Rows from block 20 of the audio encoder of a small contrastive audio-text model, named by matrix and row number. Each number is 50 + 10 x the weight over its row's rms, rounded and kept within 0 to 99. All counts start at 0.
After each channel's rows are labels from the 100 clips, of 14976, where the channel reaches its highest value: "band" is the frequency band that holds the peak; "strongest on" is what is common among them. Only what is clearly more common there than usual is listed. The data: short pieces for a synthesised band: melody, chords, bass and drums. In brackets: how many of the 100.
# conv1: bottleneck pointwise conv (encoder.blocks.22.conv1.weight, 96x240x1x1), inputs 120-239

conv1.55:52 48 44 49 36 49 51 50 45 53 48 50 31 66 57 58 44 37 46 43 59 55 44 55 47 46 45 63 44 50 41 60 55 52 71 36 34 52 51 35 38 37 35 57 53 67 72 48 38 34 61 34 55 51 42 50 36 47 43 45 50 47 52 50 31 31 52 66 59 46 66 58 51 42 61 53 47 37 39 62 52 54 61 50 35 47 46 39 52 47 21 63 62 48 50 48 38 69 45 59 48 63 70 56 38 58 54 38 44 51 42 60 34 38 45 58 45 70 60 37
band: 0 to 250 Hz (83)
strongest on: tempo: 100 to 110 bpm (30)

conv1.35:41 41 53 47 53 42 55 50 59 47 42 54 46 50 39 48 36 53 53 50 42 49 58 37 58 72 43 52 49 45 49 38 31 53 50 26 21 43 39 45 51 45 46 54 54 46 52 52 37 62 67 52 61 51 47 68 31 56 49 55 62 29 65 39 52 49 60 69 59 48 57 41 34 50 55 46 38 69 64 51 42 59 53 68 46 75 36 53 46 45 48 45 51 43 52 63 61 55 48 33 41 51 30 57 34 54 60 59 41 51 38 76 66 50 68 59 49 67 49 42
band: 500 to 1000 Hz (71)
strongest on: saw pad (42); key: C# major (34); key: C# minor (29)

conv1.40:50 44 39 48 46 35 37 39 43 45 50 35 56 50 64 61 51 59 43 65 51 52 43 55 64 59 33 56 25 60 47 41 36 29 39 42 38 45 41 61 60 53 39 41 50 48 62 54 38 46 64 39 56 53 30 56 45 25 38 60 46 64 57 63 58 36 54 38 53 47 39 57 60 43 35 32 36 47 47 33 48 52 60 46 49 44 55 40 37 60 51 61 39 43 56 51 43 55 62 54 41 32 15 43 86 38 59 82 52 51 50 48 52 40 40 45 65 44 41 68
band: 0 to 250 Hz (100)
strongest on: saw pad (51); tempo: 110 to 120 bpm (30)

conv1.68:40 58 60 63 43 67 58 63 45 39 37 58 51 55 38 42 58 48 51 41 54 59 50 38 48 32 42 64 61 55 40 52 39 54 42 50 59 45 44 45 51 36 54 59 50 65 50 44 29 45 43 53 40 46 53 58 55 57 43 31 70 36 52 38 54 45 52 35 58 40 57 39 59 41 53 42 59 45 58 35 37 53 61 63 35 31 42 45 50 37 34 55 43 35 48 65 44 41 76 49 64 59 51 25 61 47 57 57 51 47 50 32 56 57 57 57 74 48 65 72
band: 0 to 250 Hz (100)
strongest on: bass line (100); thin (high-pass) (68)

conv1.38:54 56 41 47 46 38 53 41 48 60 50 49 45 31 48 34 53 57 58 51 56 51 46 40 52 42 66 45 40 50 51 38 61 44 50 33 45 46 57 43 62 54 50 43 51 49 53 83 39 67 61 69 62 52 38 32 59 43 53 40 65 45 48 42 51 58 64 32 48 55 43 67 40 39 66 66 29 55 59 46 36 46 48 68 65 56 46 58 49 55 54 39 42 40 41 42 42 67 62 52 46 23 61 40 33 68 55 57 53 45 62 44 64 43 43 48 66 61 56 61
band: 0 to 250 Hz (97)
strongest on: key: G minor (31)

conv1.51:47 52 37 67 44 43 47 47 63 50 52 52 60 51 30 49 51 51 58 55 41 40 44 56 54 58 57 46 55 51 68 54 54 47 45 39 40 42 42 50 32 48 46 48 48 60 52 53 62 55 41 44 61 51 46 51 50 48 38 60 54 35 65 55 55 37 69 54 41 66 60 42 35 60 48 49 54 62 80 50 46 51 54 59 48 53 45 50 37 48 48 55 46 44 37 38 52 49 31 43 69 53 58 63 65 44 40 44 46 39 61 46 61 43 34 71 41 45 48 66
band: 4000 to 8000 Hz (52)
strongest on: plucked string-like (64); melody instrument: plucked string-like (57); electric piano-like (26)

conv1.32:52 43 47 49 43 61 48 56 54 54 48 50 58 43 52 52 57 68 55 38 63 46 45 49 52 46 42 40 38 57 53 38 44 48 53 34 46 55 64 42 41 49 43 52 40 58 45 42 52 23 52 53 47 36 39 48 46 60 33 50 49 34 57 63 51 30 58 51 46 42 55 49 44 49 54 24 30 53 40 64 47 39 38 52 48 57 49 35 45 36 41 56 60 55 46 37 44 63 75 33 35 56 19 46 44 44 50 57 46 40 47 69 51 75 54 47 48 32 43 59
band: 500 to 1000 Hz (79)
strongest on: key: D minor (32); key: D major (30)

conv1.85:45 41 49 43 42 54 53 51 40 43 37 40 50 53 28 46 52 48 55 54 48 44 46 43 42 50 55 45 61 54 40 56 51 61 34 43 58 48 40 49 40 57 67 43 34 50 46 46 46 31 47 61 40 60 52 40 60 46 50 52 50 58 39 40 72 45 39 77 51 47 45 48 43 41 48 85 61 46 48 49 51 53 40 47 54 38 41 44 47 99 52 34 41 63 50 45 68 32 50 49 44 37 36 60 67 52 65 37 36 48 66 59 27 55 68 49 55 72 52 68
band: 250 to 500 Hz (98)
strongest on: piano-like (66)

conv1.26:44 44 52 39 37 51 54 55 53 38 52 54 45 47 58 53 31 39 38 57 48 45 46 44 50 40 66 41 47 45 56 57 41 54 42 49 41 23 53 50 59 53 51 48 50 36 57 59 51 39 71 42 38 66 43 38 55 38 65 53 45 49 43 50 29 65 48 43 76 66 31 53 44 54 41 45 41 48 46 78 35 57 90 38 50 47 55 52 39 56 36 61 34 57 38 80 82 34 34 56 53 73 39 54 34 56 61 46 29 50 60 49 39 71 35 54 62 40 39 55
band: 0 to 250 Hz (100)
strongest on: tempo: 70 to 80 bpm (52); tempo: 80 to 90 bpm (43)

conv1.57:49 49 48 61 32 36 53 48 58 43 60 43 37 46 51 44 51 23 48 62 59 38 49 34 43 51 56 52 59 64 61 54 55 46 42 37 43 44 46 49 54 43 43 57 43 48 39 54 42 41 60 47 50 41 47 33 47 62 54 58 38 49 39 63 51 39 58 53 53 62 57 49 29 72 63 69 40 39 47 48 50 46 49 63 50 56 42 67 44 36 42 55 46 36 49 57 47 32 51 46 79 44 51 67 46 48 52 65 63 42 27 41 72 35 28 32 56 40 50 37
band: 4000 to 8000 Hz (69)
strongest on: plucked string-like (52); melody instrument: plucked string-like (48); electric piano-like (34); melody instrument: electric piano-like (30)

conv1.66:67 52 56 53 55 35 52 56 56 59 46 37 39 41 27 59 54 60 63 47 50 58 58 61 50 47 58 55 44 42 49 28 61 51 56 51 33 41 53 33 66 64 36 42 35 24 47 69 42 47 45 53 44 50 57 29 43 37 35 37 46 50 52 55 36 21 45 35 53 46 44 56 61 52 35 54 41 54 44 76 49 43 67 44 45 36 46 41 37 57 46 68 31 47 51 68 46 42 57 36 62 69 36 62 64 53 58 37 48 44 60 50 52 64 40 54 73 28 50 52
band: 0 to 250 Hz (100)
strongest on: bass line (97); tempo: 80 to 90 bpm (47); tempo: 90 to 100 bpm (25)

conv1.78:34 47 56 59 42 54 66 30 57 47 50 65 58 45 69 46 56 58 59 32 40 52 56 56 61 31 52 72 52 55 58 52 61 57 60 48 43 42 43 60 34 44 57 51 42 73 51 75 40 53 61 59 50 43 39 45 45 47 31 36 45 51 42 61 35 31 40 62 42 49 67 76 47 59 47 50 46 51 50 46 43 46 54 57 55 58 64 54 37 57 36 60 43 50 64 42 46 49 30 46 52 52 54 56 39 37 29 43 35 51 49 52 43 33 66 62 50 67 54 36
band: 0 to 250 Hz (100)
strongest on: bass line (100); horn-like (47); tempo: 70 to 80 bpm (40); tempo: 80 to 90 bpm (26)

conv1.39:42 57 46 72 63 42 35 43 50 55 57 44 36 62 44 70 75 54 56 46 44 40 47 48 48 62 51 57 48 50 66 49 52 55 62 43 69 44 51 33 44 57 63 38 49 41 56 50 36 62 47 47 40 42 43 45 55 47 29 38 46 40 38 40 47 51 53 40 41 55 66 51 80 53 50 53 40 49 39 55 65 48 46 47 52 40 47 51 40 49 43 63 39 53 44 48 56 45 54 64 63 46 64 59 41 43 45 59 51 47 46 32 60 29 34 36 34 44 62 37
band: 4000 to 8000 Hz (97)
strongest on: snare (61); drum pattern: shuffle (49)

conv1.54:66 72 53 45 46 54 51 50 69 45 45 54 36 33 45 61 50 67 44 63 55 73 41 42 46 53 51 56 56 50 59 44 65 42 42 75 61 44 64 48 36 37 45 49 52 50 53 56 37 57 63 59 45 50 56 56 54 45 55 54 48 66 33 47 59 62 56 51 49 46 37 46 61 69 53 33 66 55 63 48 47 64 39 30 39 42 46 60 40 54 44 54 45 58 56 53 57 45 47 39 42 44 52 81 27 53 52 49 43 56 58 42 37 54 41 55 41 54 57 31
band: 250 to 500 Hz (97)
strongest on: key: D major (32); key: D minor (30)

conv1.84:51 63 61 47 48 48 44 48 47 63 39 39 51 33 58 40 50 28 55 66 47 50 43 48 65 59 50 61 60 39 53 53 32 30 55 48 39 62 49 69 24 54 52 60 46 55 55 39 43 53 44 29 72 68 42 48 74 29 41 55 57 42 52 49 49 50 52 52 45 53 38 37 38 71 35 53 42 46 31 45 71 55 47 46 77 57 34 51 39 39 59 46 51 41 36 39 47 58 51 43 54 37 54 52 54 47 47 52 33 36 38 55 30 65 47 47 41 26 58 48
band: 250 to 500 Hz (78)
strongest on: horn-like (43)

conv1.93:74 63 55 51 47 57 46 61 47 44 45 48 72 52 49 64 52 43 53 49 62 55 51 42 61 56 81 45 53 52 50 75 39 67 63 39 36 43 31 53 35 43 39 39 48 39 54 54 37 47 55 47 64 47 34 69 32 47 48 47 43 59 49 51 45 48 58 65 71 35 51 37 43 48 37 37 54 43 63 46 36 46 44 47 46 51 38 49 37 83 71 44 51 37 49 42 38 36 48 44 43 38 51 52 47 49 34 46 54 27 30 54 28 49 76 42 51 52 34 32
band: 0 to 250 Hz (60)
strongest on: horn-like (44)

conv1.50:48 44 34 40 40 49 48 63 48 54 45 53 50 25 53 35 59 50 55 43 38 36 49 60 68 33 38 54 45 65 47 40 59 49 42 78 65 55 52 74 56 52 50 46 57 45 52 39 55 69 50 45 53 49 53 46 52 41 39 57 49 44 42 55 48 51 63 40 57 61 60 27 60 55 43 45 41 69 31 35 50 62 42 57 46 44 72 45 55 46 55 48 63 52 56 52 43 43 51 37 43 46 46 53 34 53 45 51 52 43 52 61 48 62 57 45 40 58 63 58
band: 250 to 500 Hz (94)
strongest on: clarinet-like (37); square lead (29)

conv1.73:44 43 46 39 53 52 55 60 50 52 51 41 56 50 53 54 39 49 53 44 43 40 40 42 53 50 43 42 64 57 36 47 50 49 48 47 37 61 57 56 56 54 55 61 51 59 45 24 40 56 33 35 58 51 58 65 42 58 51 51 45 58 56 44 53 44 55 60 51 35 53 46 46 68 49 48 59 35 80 55 38 47 32 59 52 52 55 49 34 57 69 52 50 32 65 30 44 64 42 58 66 35 48 49 66 42 45 68 61 48 51 53 46 47 49 54 48 60 63 81
band: 0 to 250 Hz (100)
strongest on: bass line (99); bowed string-like (54); horn-like (51)

conv1.33:51 59 44 42 50 60 63 47 43 45 52 43 35 44 31 52 53 47 38 45 38 35 50 54 49 66 37 73 68 41 44 40 57 70 47 49 44 44 35 30 73 41 65 37 34 35 52 48 51 40 44 51 47 44 53 26 39 52 49 69 56 52 58 56 41 53 46 44 59 57 56 43 53 50 45 53 54 74 56 46 40 48 57 35 46 56 58 52 52 44 50 35 54 52 81 36 45 49 57 56 66 56 46 50 28 65 63 55 52 43 40 64 57 40 45 61 43 48 44 61
band: 0 to 250 Hz (97)
strongest on: bass line (97); bass guitar-like (59); tempo: 70 to 80 bpm (32)

conv1.48:61 53 47 57 67 55 43 53 55 64 54 44 60 59 56 43 32 41 39 49 51 44 55 52 44 37 88 34 67 49 63 89 58 64 62 73 62 40 42 54 29 54 45 51 37 61 44 52 37 43 52 62 49 52 41 33 70 48 42 55 61 89 44 44 47 48 30 34 50 41 42 72 45 57 58 50 44 50 54 46 45 45 42 72 50 36 37 51 50 61 55 48 63 72 46 36 52 59 47 59 59 71 57 47 29 36 26 51 36 39 43 44 50 40 57 56 43 46 47 60
band: 0 to 250 Hz (100)
strongest on: horn-like (56); tempo: 90 to 100 bpm (28)

conv1.82:44 50 46 50 50 55 48 53 39 34 62 43 58 40 44 34 39 64 58 45 40 50 55 71 55 44 31 69 43 47 55 46 62 47 61 52 58 67 46 57 62 58 29 54 54 63 52 71 43 44 47 54 54 50 37 55 30 45 43 41 47 41 59 63 42 39 40 54 54 56 50 34 62 41 49 31 48 49 44 72 37 51 54 30 41 51 65 47 45 52 38 57 48 52 60 35 67 51 29 52 52 55 31 38 42 60 62 51 27 60 54 46 30 42 59 34 52 65 45 25
band: 0 to 250 Hz (98)
strongest on: bass line (98); horn-like (48); bowed string-like (33)

conv1.11:60 49 53 56 46 47 48 58 56 50 50 49 64 59 41 54 40 52 38 42 56 52 63 47 55 46 34 53 58 48 46 46 56 57 88 47 47 64 48 47 45 48 41 49 49 43 58 26 35 52 43 60 62 63 63 31 35 40 45 49 62 47 59 33 44 42 59 40 56 48 45 39 53 60 35 53 58 38 46 54 39 48 38 38 56 37 50 54 66 53 55 33 34 58 55 53 47 54 49 42 65 50 37 45 36 38 44 43 45 32 53 67 54 40 41 47 56 46 47 65
band: 1000 to 2000 Hz (59)
strongest on: string section-like (58); melody instrument: string section-like (40)

conv1.91:48 42 55 39 57 48 68 43 50 35 44 68 58 35 42 39 48 52 48 40 40 51 41 64 60 38 49 63 60 41 42 42 40 61 42 65 65 66 36 64 68 67 51 55 40 49 73 37 61 50 47 46 70 48 51 42 57 45 23 45 54 53 56 36 48 54 27 37 40 62 39 38 38 58 25 49 47 61 54 43 72 40 53 51 46 69 41 60 58 48 65 49 67 69 61 39 42 46 59 26 58 44 43 32 42 47 38 48 60 43 41 58 55 47 51 38 68 48 54 60
band: 0 to 250 Hz (70)
strongest on: bass guitar-like (68)

conv1.17:74 62 53 36 42 51 43 61 51 53 43 37 46 63 59 73 45 59 41 58 45 29 40 68 35 28 57 45 62 47 56 57 37 44 65 47 32 63 28 49 44 66 41 66 49 53 61 65 51 50 45 57 51 35 53 50 57 36 45 50 47 69 42 44 42 53 53 39 42 64 48 62 53 51 34 35 35 66 62 22 61 41 41 69 63 41 51 46 58 54 43 72 53 60 34 45 37 44 47 55 56 35 56 50 63 47 43 55 60 54 72 44 51 31 36 47 43 31 61 56
band: 0 to 250 Hz (70); 250 to 500 Hz (30)
strongest on: bass guitar-like (47); tempo: 130 to 140 bpm (26)